config.toml
model = "image classifier"
dataset = "drawn human figures in many poses"
train_examples = 97500
image_size = 32
crop_scale_min = 1
horizontal_flip = true
targets = ["trousers"]
num_classes = 12
arch = "vit"
norm = "rmsnorm"
norm_position = "pre"
hidden_act = "gelu_tanh"
mlp_ratio = 3
head_dim = 32
fused_qkv = true
bias = "all"
qk_norm = false
parallel_block = false
inner_norm = false
patch_size = [4, 4]
conv_stem = false
layers = 8
width = 320
positions = "learned"
pooling = "mean"
mixing = "cutmix"
loss = "binary_cross_entropy"
init = "lecun_normal"
residual_init = "scaled_by_depth"
optimizer = "adamw"
learning_rate = 0.00061
beta1 = 0.85
beta2 = 0.99
eps = 1e-08
max_grad_norm = 1.0
max_steps = 18400
batch_size = 384
epochs = 72.5
lr_schedule = "cosine"
final_lr_fraction = 0.01
warmup_steps = 550
weight_decay = 0.3
Rows from block 2 of a small image classifier, named by matrix and row number. Rows with one number belong to one neuron. Each number is 500 + 50 x the weight over its row's rms, rounded and kept within 0 to 999. All counts start at 0. Numbers have three digits each. After the name is the row's rms in percent of the matrix's.
After each neuron's rows are labels from the 100 images, of 14848, where the neuron reaches its highest value: "responds to" is what is common among them. Only what is clearly more common there than usual is listed. The data: drawn human figures in many poses.
# fc1: MLP up (model.blocks.2.mlp.fc1.weight, 960x320), inputs 128-191
# fc2: MLP down (model.blocks.2.mlp.fc2.weight, 320x960, transposed), outputs 128-191

fc1.281 096:496569474441524537480423537591559501451520593376523383590463485488424492493448524488469452407538624493561525529557523432484549527572496534507501505494484342525468483484555537528572511443487459
fc2.281 100:605544571537483483504518457468485439478446434527449494488504501505523536441535503504582542490496494585439559446560462488449457532445487578466471528436496527526501532482506492564552475635575481
responds to: yellow trousers

fc1.490 093:485537400562461502468518494530455492513462516445436497557492482503417488511428468468487485473545492551568529576478551479509547463502416534469553471529441445594502505477472465553429441461591540
fc2.490 097:523457540518581480531524540445530516604464585489501505468536470461497496486497541565528421456504469438582459544486470435559466562531532519581405549492545491498498449516480485450493477530620460
responds to: white top

fc1.173 104:410458428533574530442476514473449564470464549531487435523439530481462488543483483516413453456505467554511453557397484418455536565491490541504434487451462572596523451496390570491566427343558541
fc2.173 104:508515447515493473553474533582577564461485462531463432557510459470541532500527483481481435443448598574501484535465548420473478485460525468464560425516532457514520553562436472511588470528467496
responds to: lying; black trousers; splits

fc1.456 098:475454519582435520553485522565518471477577487500475498491492417469495532547561544557514422467559458512541533527533465521481508496445376538499467534547533410537443553476583489513454587508524534
fc2.456 080:551452492533443516530495534496474584484502538487530393643492519503493396540441476430483569582573538556397399469470555544528561528531642565494438467463493473486545425534540596432497465482489533
responds to: purple trousers; lying

fc1.711 103:453514566509526588497403537540512445494545497411590461506540516507550488548562554500427480418506581466565555524528494401563508465511461469542499460495402352526579488521473476549617518502515486
fc2.711 086:510503495496583416518515453428516480386509432475467400603459598539407580458567453522453477476434510494517560476470500439475468450420417443534513498487555549551454465521442501531499497588447494
responds to: green trousers

fc1.654 101:520485583504579523398485456395418589438487520473566445517505523603520386501501365505450467485496475559515475493440580454480519426513532481509500421413485526456494489516453443501464443454521544
fc2.654 100:548542429523525497480555564604477405523434477506508486521480472472515498516480576426447521512526569455505502484510399479512503536543553532562428499482427450461535458531615530534517472493528441
responds to: purple trousers; red top

fc1.223 092:495444548460547491476548506517466465507585482489512517498483568452515601568489573545487447414538494380536561589521426509581460396503422497509495566517447490548515485509413444488437518552486456
fc2.223 088:528566505453397482576468483540527551545548534427464533477535598507519597451469452447502512521497581514382547462500474530462415423530547465464485419414416559519557512501475488528481445609495650
responds to: yellow trousers

fc1.380 103:481531493452492504471487475560461478521426487503479492546456436487421472565543534546544525437533500519479407561599504464492406522569480376495497547492545468612514460513522541508527526526526433
fc2.380 099:571536498531458451502428520483542519481545567488592454554549510552519453535484561548447442548493553507501484554461548464467509457443580520513518433572462531540548532563546569488506465510536481
responds to: yellow trousers; yellow top

fc1.196 102:434434503602501520486447476441412446484466497459604447515466513462535499489491513467509439460623471410478459456503565538547446528501468474530472428512397446503479520463435530563527419517584508
fc2.196 112:550494490466479525472509442537507569553536503428481533503502569449445491447415435413575518527565433530490528551388487527520543560503468515453518527472444596566486455499422538439429630568534586
responds to: green top; teal top

fc1.699 088:423563512479501419470549555527425477502469486474512444595586493480596432592393491467458513439507565520487507522467431501526530518644544561517381516423508507459594411582447509543493524509576487
fc2.699 064:463546390511559381609481500503566596500598552498396477576511513498498537520505553493536551486430438466566450495513490513452531546456493524458640448537610596503488467492519505461495532616507499
responds to: green top; handstand; purple trousers

fc1.294 094:508520472550450569416475538473481441429444529488580483495486472501490552465510533568401487507493487400461517511435505490507521495499450555594583585514557512471455451470456501502522448485450495
fc2.294 095:474564549488465489544410488454532581510528564515551521495499574630536527482487435380506447583413458469503497475458584585500542473463590533514477393472501547503510534492569512495506436519486534
responds to: white trousers; handstand

fc1.707 103:444505499512456499444581685531535401445525500506566496531505441551507464529427618589398453440528490486569420567529528443491521542513479512586417545557482418596587508562499545490499524459538468
fc2.707 071:569498508544566429439470539524458506387464517442491392650414588496422548548554550456442552492459553442488579490459453603501488507481453546544478506471549394551475481529479527495491538578441467
responds to: white trousers; grey trousers

fc1.226 099:555583506490509522487506522550491495459498520451515365653483523470467512472467480465522464486509588473478537539439405497533487472455394480524497583517377528538523497483505452598551445512543525
fc2.226 089:397481650498512488524567539441532420540445524486529569495597470448570479615428533458511503463456384480553534524481519497481540535546522515518543533536504569487520564606533560533473487523571534
responds to: orange trousers; orange top

fc1.390 098:433475441645588471532620606438474462506434490487616438542450374528564491511518563574494394462483451533507464610502548461474508515459478550545527452493525504641506466528502527588550471476523522
fc2.390 101:433513441442447511517543563514483541455491476552533463522509549408521573553585540589397416469524587449477550477523534456431495389493510443551518499482524599476499631528487511581578520492482519
responds to: squatting; green trousers

fc1.122 101:549570470469571461542494536473590451530586423439490500519509519523506511527491457556447533482505689539485491494512534403458458459481437424531494515453559593524564483481519478488568495504492459
fc2.122 092:485531540490482478460555405529502452514379492583474487515532443534550503552515529519496533537501470504385515481491405518489403586482548462475533533519503439477475476534488562549548450572481442
responds to: yellow trousers; splits

fc1.576 105:440518501572442479538577569567455481515429472526468468560552496509560481516485463512480504431498510518533476522513598478456534483536566496497493457514538469522461498535564475561518492544488397
fc2.576 102:440397462445472510416593526505465510498501460524514473506541487562560512487556521547519374437526473538538591555538516468498494465542505453495543648528556550558539607459406546429585486461504562
responds to: squatting

fc1.112 098:566542533563528489423474539547399526512468426454436484521484421568573503483503500523421476536417506491518506514477488479495463560532507479529518512502480408526445470465398560450592448511534533
fc2.112 095:610509501523512496536433510523437476516489482506503490513496485406469500418536531431610534608552407445536472490613411592527556452474524563499540484516487495457524468533594420537512572498509495
responds to: pink top; pink trousers

fc1.136 106:423444529480582530433572666443522556492488491460526522525448588535507486522498543532486494420548515436589561500461447527473503484449487405490503530501443513495535554512460532539513554482482510
fc2.136 101:481517548522480423489501428505513479455487505562532495496479549450494629533472437528390538411539529510466513490465517392534473428468500416509456449425427484550479516479424564525561417536414486
responds to: yellow trousers; lying; splits

fc1.350 094:414500538594518425487509557523501530477433559523575398557479429554460480525540511496480445477479419532528586521463463476533605415570539451516422518510570491528516505570567498494490431483547427
fc2.350 074:477501469500471441477519574479530583526504554500521532509524481542562565557447462439486558475529479501574455529473490492497577398541552495441522549442506538526592519492540504467574407546510510
responds to: squatting

fc1.165 113:462617462459595483470509513592536513552437539417509499536580527549506568555470513467449437413469621507522496514509524489458489500535436426480558499580488430502457454568491496507480496452553493
fc2.165 128:514477562425488489532478462488494605435559469532492412586473499541529407482409436475537516538436439628524486540470576565446552493515518532433486479519442495522547498546478497464487574569494533
responds to: black trousers; black top

fc1.144 111:511495483500482467538596580526451534498461523431476482525592467536473533541417583500465434494506507514577526676452496429555550586591490487570469474525543539513546479547426486545547480526527436
fc2.144 123:461517564468466542601544500460555420550457571522531491533566472515541474562443590477515400505485414480567489505482547540572487617555525518588487498570478462487518514576492525483507479504546481
responds to: teal trousers

fc1.619 104:476480515582604447459479651523476526463492498489567506477498536584537479533475496496420469479493563425550492460492563453471551465500443452566426443522545430531482551565542517524509503469494399
fc2.619 081:555462548549478462466469376421537498437589521439459425619464531520384512429549545480490552540539541504523485518502518553585464473395434508503406485454468599507480405410555530459436545565378502
responds to: pink trousers; white trousers; teal top

fc1.101 104:433390475429480467487451537486530451453515451492486493527489495452563501515522526561503548517453526478455510475440478496492441536527466456491527578534602528499509435499539475479493504439515445
fc2.101 111:545550495600603485393452489523530487489474631499550518491516549670420464484488476492469506560450511458507488472457525537594455501440522506529524373469548416476453444451535531464469470528470432
responds to: bowing

fc1.360 094:501503435478539481493563538531461504526477492488499414554467526533412450469488475475493508510501475517548487484457485509474515539549475452526473448510647464473485463460564468582504521483475413
fc2.360 091:604517585516523504442516533533551431450458439450491407604476440560607574427509550517531499486507489552467559573552435484594531479495579527516493535509454488529537513521628501540542452536515456
responds to: purple trousers; pink trousers

fc1.62 102:502552441473550582438505535482489525493541516502494483516433497442467518551443556515461463486654577471562571483425410501512468401480451445524500515538455523480525569470484437499502512493517464
fc2.62 084:454476539417527374561505541435473527480455484506494419557554510485521505562481474544502417433521509545584477579491584466479484462551452442549424603550448523537517547604426513470546476541512545
responds to: green trousers

fc1.175 098:429499456482516420479519517464493546470633508524543467533537460474470428544487514573443462550503423474489467448421498449511524442555398468618508518561453443523449432450478541529458493408510538
fc2.175 091:516562538506447489521518393439530494545439541574530493541582465448453503525540537477553513559428450513513440497527454536505525523502540509536523580585529599479501530554605485489539426489581476
responds to: white top

fc1.749 099:505409485508467525420477510606497498516563520461479454539549563528533477472439559508465455508535556557506493527507502524432403465495470535541463468514514542597523505511500543537483664519472555
fc2.749 091:532413543557440402461431482439519486526449556473482551477499518552493516500562509407431552562484491481515447468547529602578540478527503571527476491404559465439433476428529563482461468480465460
responds to: white top

fc1.655 104:425443507526490464495513663528525480512466518553531462516510392526567456488497542550450443471506484504462537519551585487482496463472526454476466565523489461498444594502468457483390490497541425
fc2.655 090:455436445492564535537536555477525632510564512520527439575513523464566455455550468579440516426533518468453448456564434399483505421496554508537441407434542541539535483504516548445422571471509506
responds to: handstand; red trousers

fc1.75 101:431420539506501478539516629498560490521508492461526430507545498481519513557440496586396462362463531547516541511543590389478448569588483467575532391495571480536566557506574566526514529498531455
fc2.75 092:472480467492473453539564437466439505456496372568436402563473530385477563403630512550563573548549535539489488450595545482430436500463478433555493512457531554493497498422454463526475482515478512
responds to: orange trousers

fc1.684 095:440560502471634403500534494419531579474515471553544451546488426450545440459541561568550420464452454491492519497510450502503559446479506458465521527533543557471478541564529454520465448508532547
fc2.684 082:584530412526589442459328469576603534449520547420446494559533560499513487541455409448489523536533534533548516498418469496522564505427506498432496499512604528461454484540527443422388466547464476
responds to: black trousers; brown trousers

fc1.235 105:455557598534491521519422566503578437484505468424489438567547500455559564540562555496483467374482571442592610512550444467537481523510461571535471536560460475554483544555516496479646527473538546
fc2.235 108:536437423485564485582516450460555543442571449488472457559501464559519444443596429507556501501352454552489489482475588426497498542517516501492486468420576488458510475533513483527406425538553489
responds to: green trousers; red top

fc1.373 085:452539473490580573428536516528520441402441475469513328592502427522465514462508521492517411397429513481485579596510421513454538529470437500472439544535495553585494547548426360521460471453488534
fc2.373 072:557494484511422479589470479505594486531552530509423515530516413494550511491530556431535472507487368526543540504490520488541496512455442460420552487493446478430509598516639473517437437531502535
responds to: orange trousers; red trousers; handstand

fc1.162 094:501492478503523593478469556605538495474533542457492440491545469497492507470497472529505421392507487511490605573584557400483492466485453465518520536535511461553490523459516435493495521523580520
fc2.162 088:534386452450525447527571430456485554505442346521439476493530433506488477481576477530577429471455475621448506523531509526473471489541491457507471583513557560528557523550500465527500475558605570
responds to: black trousers; brown trousers

fc1.147 102:512527532532523503550448543613541515491547574484527420547574518556493432562433462485512449508511531548513435562500490487544549514536476503489619451543480435495438489559528424547454569460504495
fc2.147 110:495458522531472468486507473397465460410549474568447466541440468506452539461568491547448542471510469537506571533515534503463443449375474509539461555486625578530460529419456512557533492519383540
responds to: blue trousers

fc1.580 101:502478521445556446378516517578542512502615516421487453536578451502520478477501526536465432522482515457515484530519532484472498417401538463519496490528493490494601552556452569511510514495574498
fc2.580 107:545464555471498469477606437453446460597483486494478497473472447450346493473487550473521431508493428475411511531448454561513414527510453552515489518504502482558523457483529453523438488526481606
responds to: white top

fc1.529 091:490478548509457499492567560488503500466509516493500511451431509472466546521485461518436447442529497384484476552519599484476500452468404539621517527437400542578510517476456435534523498484518443
fc2.529 096:488442558487459485464502424542545546565480438473433550471546467381530520524537453485519564463492457588467551425502543573481478507519489493457505528430510483464494641485534558577462479555540554
responds to: yellow trousers

fc1.505 107:495508515523577541496600562533385523514458544500548465528452484520473508491474507513504456465544426571496508636453468573571510503547448474524504514544401411545475561529416417572513480532523461
fc2.505 107:483428584482585420553582500453490527480484501500526452572413568502434495557455545485437537418544482486554491496405466541524489530500504511589406523502516468528465467558498501533485533578460494
responds to: blue top; grey trousers

fc1.485 117:446539522523475472405584522535560441468532595530503479537566510535530497536523467544414523470542477497459589454476442432482559475426469505560473598431531548505556603638509550524495503508517546
fc2.485 129:498534512431476561441446426553566499533600518431484484511547445446566524474584442520531455493475493427467524499521488461533439489496467477520575569561484517521537514463481514438476453468494630
responds to: lying

fc1.415 096:505473512481602458467563594547538441480471490429544442563544395491473559483497579568478454473407488541529583547467457501554481474445557499532519524563579471538595547569497491496503451566507456
fc2.415 091:533439491419488437543524421456463529522501468541455483551495517487412487452451516456559540568545457439477550454487456594499507484590498551497438481555542499459487438461519421446466658572493552
responds to: green top; teal top

fc1.767 103:483465524490503463537525524533530484538459472533491480541535498552577520498468490661444449464526478532586546504492508470523513474477530490529546483551571515507547567562469474562527460548581508
fc2.767 113:481490505444450592495549580550434549420478397495511389591442484490448560473493527493540532475513510552463485542541531422458540526557498412480419559493351505585555518518481446497479465453464554
responds to: handstand; lying; yellow trousers

fc1.557 098:492565485445610414494559630532495405466442456503540445502490524464513556551461593538475444424559496466530469596490424490526562462588441522562467473527467502584554481515481465530430516484512452
fc2.557 089:420509488430512449567406531551518560493491556475499481521508607447566553577498465419427522515559502410550553404439420548528522517587488478556502522518497488395458585508523507541495512450483549
responds to: lying

fc1.430 095:506564478523497455484504469517501473496486485436475441553528501463491518448511453575527475438579522530531612532571508493526530402491331525562527532442593487555542472434466538621507419472523564
fc2.430 100:509540443498468532570458514533560481532471510413467468549493416523467445485437514382597459594460509585449390559515465513531544578534578517423440464479479485531533401534539472421516517559499517
responds to: yellow top; orange top; orange trousers

fc1.708 104:452517469476476545523473504474499496459437488548516467503444601529536401545441445510444523423598445441513576457493465476459557493551438527513515499466503524556517549505444508499449568431549503
fc2.708 098:598456527594519517494525541428621444510458484500490472531521430527459451477535536557453385482484576541434489528560571487604499488513508536548415516516494463467467458452433562434543447458498438
responds to: lying

fc1.388 092:537511450506612452469606560541482485443463501551549486560505511460509609569542495538454434423508492463474497491460472477515449495570393382583428581562523480599465515547520516584521519462481457
fc2.388 087:439525521574419547568462460463498449451512608497585484542512561481445500565581535545410515520501578415451579467481517449491457549405540556606492530438490597491435555464452529453471454480478572
responds to: green trousers; teal trousers; star jump

fc1.224 093:534521461460528480564542492461485588448551587532517456555467558503510446533460511471518476537564484457505532565390535521407464480501508467491435528518535491563528459564525590528463532393487579
fc2.224 098:482433491565480558412417444501480470483497449548445504501522523537492472503602497437497582444494470438467501408574482474492468549560469455477523449485498492458448516385494497453504524435474492
responds to: white trousers

fc1.133 101:448514551589551459427571483484553468473501514510514479529458405437493496477576487506514465473531419453522538452450480476524511474484430519608508496498483449474454596511505486627498490457494441
fc2.133 108:541577459499542475410415486521510553541483502374472521486521609467484503495434488421499563558475568532532432403463484510449510484489537486456472455480478556542520380520525480447407419547508488
responds to: handstand

fc1.752 105:427417543482593398483582610499492491477483466463485473476510505530492579547453542558477464411512428448600522524549446494494450467488387471617461520525436415580497615485438477542510506494438497
fc2.752 108:500487440514481497530473416566447484538477460483495558434539497463559517546630477462491593531474501426471545400489480515512455535533528485492467532465502535348436542514529528567480509483593484
responds to: green top; green trousers

fc1.512 080:481563427459593477556559504490498587451531474574563537469476510515486508529408511615451474451479427443565513533400577401493519458489448494483496592487478441575464507495499502537480479475487513
fc2.512 074:402535558521452447434400536501577528524442566470483567399526483487537560543509437506394504524515439513499495503453482567476464469456510497479484367477570485494447489504589545562399465533446481
responds to: yellow trousers

fc1.293 098:565512438477504454526448551514436519517442522508502514556556556467396527508497446516467512421560598483480491561476418446468540413424471526459468501460472522540541460489499457490418461466481459
fc2.293 092:497491470485579515391512533490600516471482572478559429553506479520621483462450464534491504566496516552457491441464499474524479373541502456481469465463549420463569467491527480526472329549485521
responds to: orange trousers; yellow trousers; splits

fc1.693 094:498509491546464553553394493509448584405406455531503462492490539560436456521501522510472435487564464460468523581429444526528496543605391559567422540503511598449453531440497534525565587476572510
fc2.693 087:469440496460521503436515413506484430491503445564543457475485474533523528504437489552514496436531469502466513512484521363542488461500500449520572404532448395564562497417365519422573472448468539
responds to: lying; purple trousers

fc1.532 090:557578509518547446493495484485473527455554517477557450505512479530553465474520537480487472485535371590552455596463532454549603390555440585444439529470549522488548521494541515552505468495561452
fc2.532 076:476414398496545534417502576544505418499471490486479435557472467500511450521507541495521551491454497454528481553436477452553487579473612485558495461600532432507520446518496519421504493454495528
responds to: purple trousers

fc1.661 096:497482431570451560499554597543489447549494512492460443588537432456545522593534514573497475450448536506463466542487452492539460511485485471436524452446387534592513556651487570578567555556596442
fc2.661 114:549595497445504591562569444395460455484536494517487496498501510521459526433485517398628479531529433435509611440492517549451500495527468487517546545538470597426470511499456459504460350494486553
responds to: blue trousers

fc1.345 103:415502462495552508431483473466442529430563471525594437553491469538453438531563474681437423457456453524508537600474471412508498529522482582519566449510553511633477488509417467503505500455539533
fc2.345 113:430504522483486473588562442493501526520454435569485490475576463426542496519503489521496503499478456565462452423524457462437481598468535550486530442568584508502497462518488495508539486503572481
responds to: black trousers; splits

fc1.63 091:519540470556553541453566542571549475529488490456445489484536406538466512527469502485470463509426541421475482579528468437472480521586521445500437451531435457618567408503518471505500505422590474
fc2.63 099:417467491496464467528524434455428513519481565514581498492502564417440508517508438472518515471601445484491584457409575533512446495500403490503564531480503537468461576467481504577413446553462615
responds to: white trousers

fc1.160 094:460514496517507578460623548502516460519491534499457530553446446492497475576433526489475436418461572405442554566499481411525435628572486541503501569528451472562495515506408466549513596511519442
fc2.160 084:498486421615410464490483454525468529507470590529487507513542551497370536534543433509402427480483527434517511469514587475590496363459489497590552405454552428510436583470443519556559501500494460
responds to: teal trousers; handstand

fc1.211 098:443532512552537520468490586519545484561432600429525479525611483475523473620502494503471419439464469422502547469546504519533517534487449444609513490555535503575458549561481553488577489478516490
fc2.211 101:564452505522528527505510391428446460464545491441496455549420452507419472342511520449581486561482434518491494476478502494583507528500495586578409559412548534439482463468451482445431442506434596
responds to: green top; green trousers

fc1.319 112:455467459510495552434372517516534512457531529446532487497504538429519466530536494485406512436523566440543580428509509485465509549452456438509493466475473426483517597579478543443461512456497444
fc2.319 118:454523574533486451492378428556565562474546555388481487532482588512417537565524454457415465530508613493493466510452573533541476491452418435496532463491428453506480470500452593449516488460438563
responds to: teal trousers; white trousers

fc1.659 104:506418476499526496399542534485515494444520561501481373558431520493528521443517475505498441518487474425525517616485499484566641461553414546522459490459405409511533496519456493540449501445443527
fc2.659 108:520487491525533419529482520467494567523581452506472522494619465407558504541516494550441534487583542521514480484532495551448449469483549431535468505559599543454504462480444608471500490498582496
responds to: blue top; blue trousers

fc1.169 088:509525482546474477484512636571510446558529523458465512530543458544474460581494516519411425500478563488510466622522575532510529556525519567499508422528464511605519449506506537515535548451533497
fc2.169 089:469480563449491436510531449385483472465465555539541374593473497427502488495470470507486500444589387522568576488402568555462503488479439516506529589516616511476435591537479522626450420480449595
responds to: white top

fc1.640 100:485510511576566514439471522559515414476511560439509403550507427497435502490428514511616441507466456486560438616477511499441538516535437568526536536574509347594463474445456511517512517515531563
fc2.640 105:601548545439471497490495425473528456496467356476470481488531436440579566498497544569556455476404536562475545462546460440484485449482481446484482556529547575526554522545493500500550414475594528
responds to: bowing; green top

fc1.579 097:489510553490467569515511464498507513437380494501538435564575434549538470465497500542553447465427479471566420554493487522460523524562418452433497570550477461525478498500493482548562500533609455
fc2.579 083:478474522462455454505500436516490494431496428481510436631432580542472596497486593494449545440522495533530534473479462473516530354502473448504453432515461439595554478478502583466503573594464538
responds to: lying; teal top

fc1.256 090:515514510464485593452469465504442464532473440445433445556549512511519539478500488472456499446584538450388501446531518543437423457594349407480509486469476420565535495440417472485525477525516462
fc2.256 086:545475482503419521543458513463503494434552495444529394611452504459488515447453521446628587579496443534496469531453485524509503537511559576486441536481573543568519390482505525412447512557516557
responds to: yellow top; yellow trousers

fc1.517 103:475482471519520456532503584555452436453483482478494424538520473500539519559436531626449493384476547530485581539482570438456580531489529502451466434533445430582501585559491452577549428458498454
fc2.517 088:482459471459365444510504438506429603471588460572520362610464494522497512464592512554477522555566529583460497457513473489419563465493473522496476524467558583472502538442528583499504537463505587
responds to: squatting; green trousers

fc1.228 100:507567496496548452397514581551478510521562490465507430526502503442519461540504543474469514467587471499481472524460498509487511552523419519563557519502477496500544414494478468554494576494529566
fc2.228 098:504512477513468508542534517471481501520512492514497540475572496421492562539553568408471513533495515500547535462456456501465465486459501406548543584562497580507515568492600462484472408566485535
responds to: pink top

fc1.118 100:445497536602544555388478478522546470483452441492509469521547514549540492529504515533524409503443441395561533640524510486486596501571425497550575507481481406550449505458528503551478502409508495
fc2.118 092:462621437523448614521444469603481543508612507453507484546614492473533520528516506444530537494502539498464450434539505458493474551511588464488502467538455635484553488487461599382530459448573518
responds to: blue top; teal top

fc1.114 105:513529523529438481477464530577468438517394492470478474468571404570531479457497473531464403500423526484650504599609582489563583471515470514578494523473557511502463510476484472529513481525544401
fc2.114 112:455443515496512569469476499527490440492544512542587527478551587490515488552515507534444519536520523414431523401503474439522532467524521440521563452542465476473542421489410572455523512392466535
responds to: blue top

fc1.555 117:499506552582448443476486489574433566497411516434569461553613466562589479494424536529441450516462538528560503537524612502508536545558509516597453504451536471516500433500474506503589482565532488
fc2.555 127:512521414514480519595546566533546471531526569555471457549547449449555415511460545482528486567543431475499455481507468499541581565561500503486553401549487413448531480545595465514462524458560414
responds to: blue trousers; blue top

fc1.266 101:489574478583586512517501522506507527432516563443516423558474498589394574554409495489477513453494573430466437489482517470559505624533479478478421441485528406525478449545507576526514463413486380
fc2.266 114:568501500528504494531528445478495456427463385541446354635474412540534490395483522526558482478495494603490526568531480448465559497467506562432504411522587475501487489534545466528546540496524458
responds to: handstand; pink trousers

fc1.338 105:483495502527473441420467586523554511474413538454470447594551553557478486467454527492391434466577496533689487543424556416443498482502337429548527443483520407501471508507484495535447528553541514
fc2.338 065:503443494495439486598547610596415503493426525474458409608490524462501549568489517482491548467549552535583565507610500494486583494547466531538393592507463473445513511480548553458513507501546496
responds to: pink top; bowing; lying

fc1.735 103:470579434532524478558522470620471520488435603500496399584583504528453504579422530501522420446515530499492514595555524480521565621578506588480599492566555542514440493525502455476572632471508538
fc2.735 114:582480508554507403443438553452417491494503439447445541469447532463444516450546445510469598538528500511522503421561528545445479421390459585571458407410552511496474455390561541576476451531428497
responds to: black trousers; teal trousers

fc1.99 097:524547472491543476513523540567487499463510475464490489502482501501480530525520422495477445404498615489490597463562525468554490416502457467497492557464515509471427606538613360501527480470509396
fc2.99 075:518527565473450528499529523508623490508458521523426458552566408535520526476480543461515485523503569597474468523458488500526485491454548517472488492453545480530561516506504568467493412532506507
responds to: handstand

fc1.612 093:502543532602459493436476506523516383514455519436498463531543433476563466505560518440496413490463458446543560461567497482553513526525447515608495546483644573497494550532497551559454440412508459
fc2.612 097:484493481537517504502460477547392466532466452446535488501518605437405525540488503518485524537507553528442415420484489518490467550493516480562484451525450474534512378467430519431494463494512455
responds to: blue top; lying; purple top

fc1.337 089:443471445469660504476519539523425459452561556516499371640428448419434485503519554522506525501423539496511492608424463489449450587450512506474537553524424533516539504590506477515557445424500585
fc2.337 104:548489522471532534411370529438496489464485534480384475495609481594609453509480475492546595593485488463485540407493495471447452483576459487454530499483517595411419392450521402383481479561572500
responds to: green trousers

fc1.150 097:453461513519552416512474486538554497518496577540487466471517465499513527536548512553431467479497436460537489469484483446462453527473380559562445532534554434518553581509544583509584482462485545
fc2.150 090:454542562551501525424496528492569495486561580479467489535487508535570513521564492511393510546502537454501490532484521526502488489410547518600440489410493530533511449432521556437493469511405554
responds to: pink trousers

fc1.131 095:419461559554503513418574516466495461489530603520587404544523465398562436513568468494504477513520451408449518563514469482512539587559435604534506530524549466488459518541488578557497575417532537
fc2.131 103:538526478583494503477513505497489522544475484474469567463572469465453528463626503478472505543443496529491475458567503539505451502448547523556441510454545594487487488419586544530482481594508422
responds to: blue top; teal top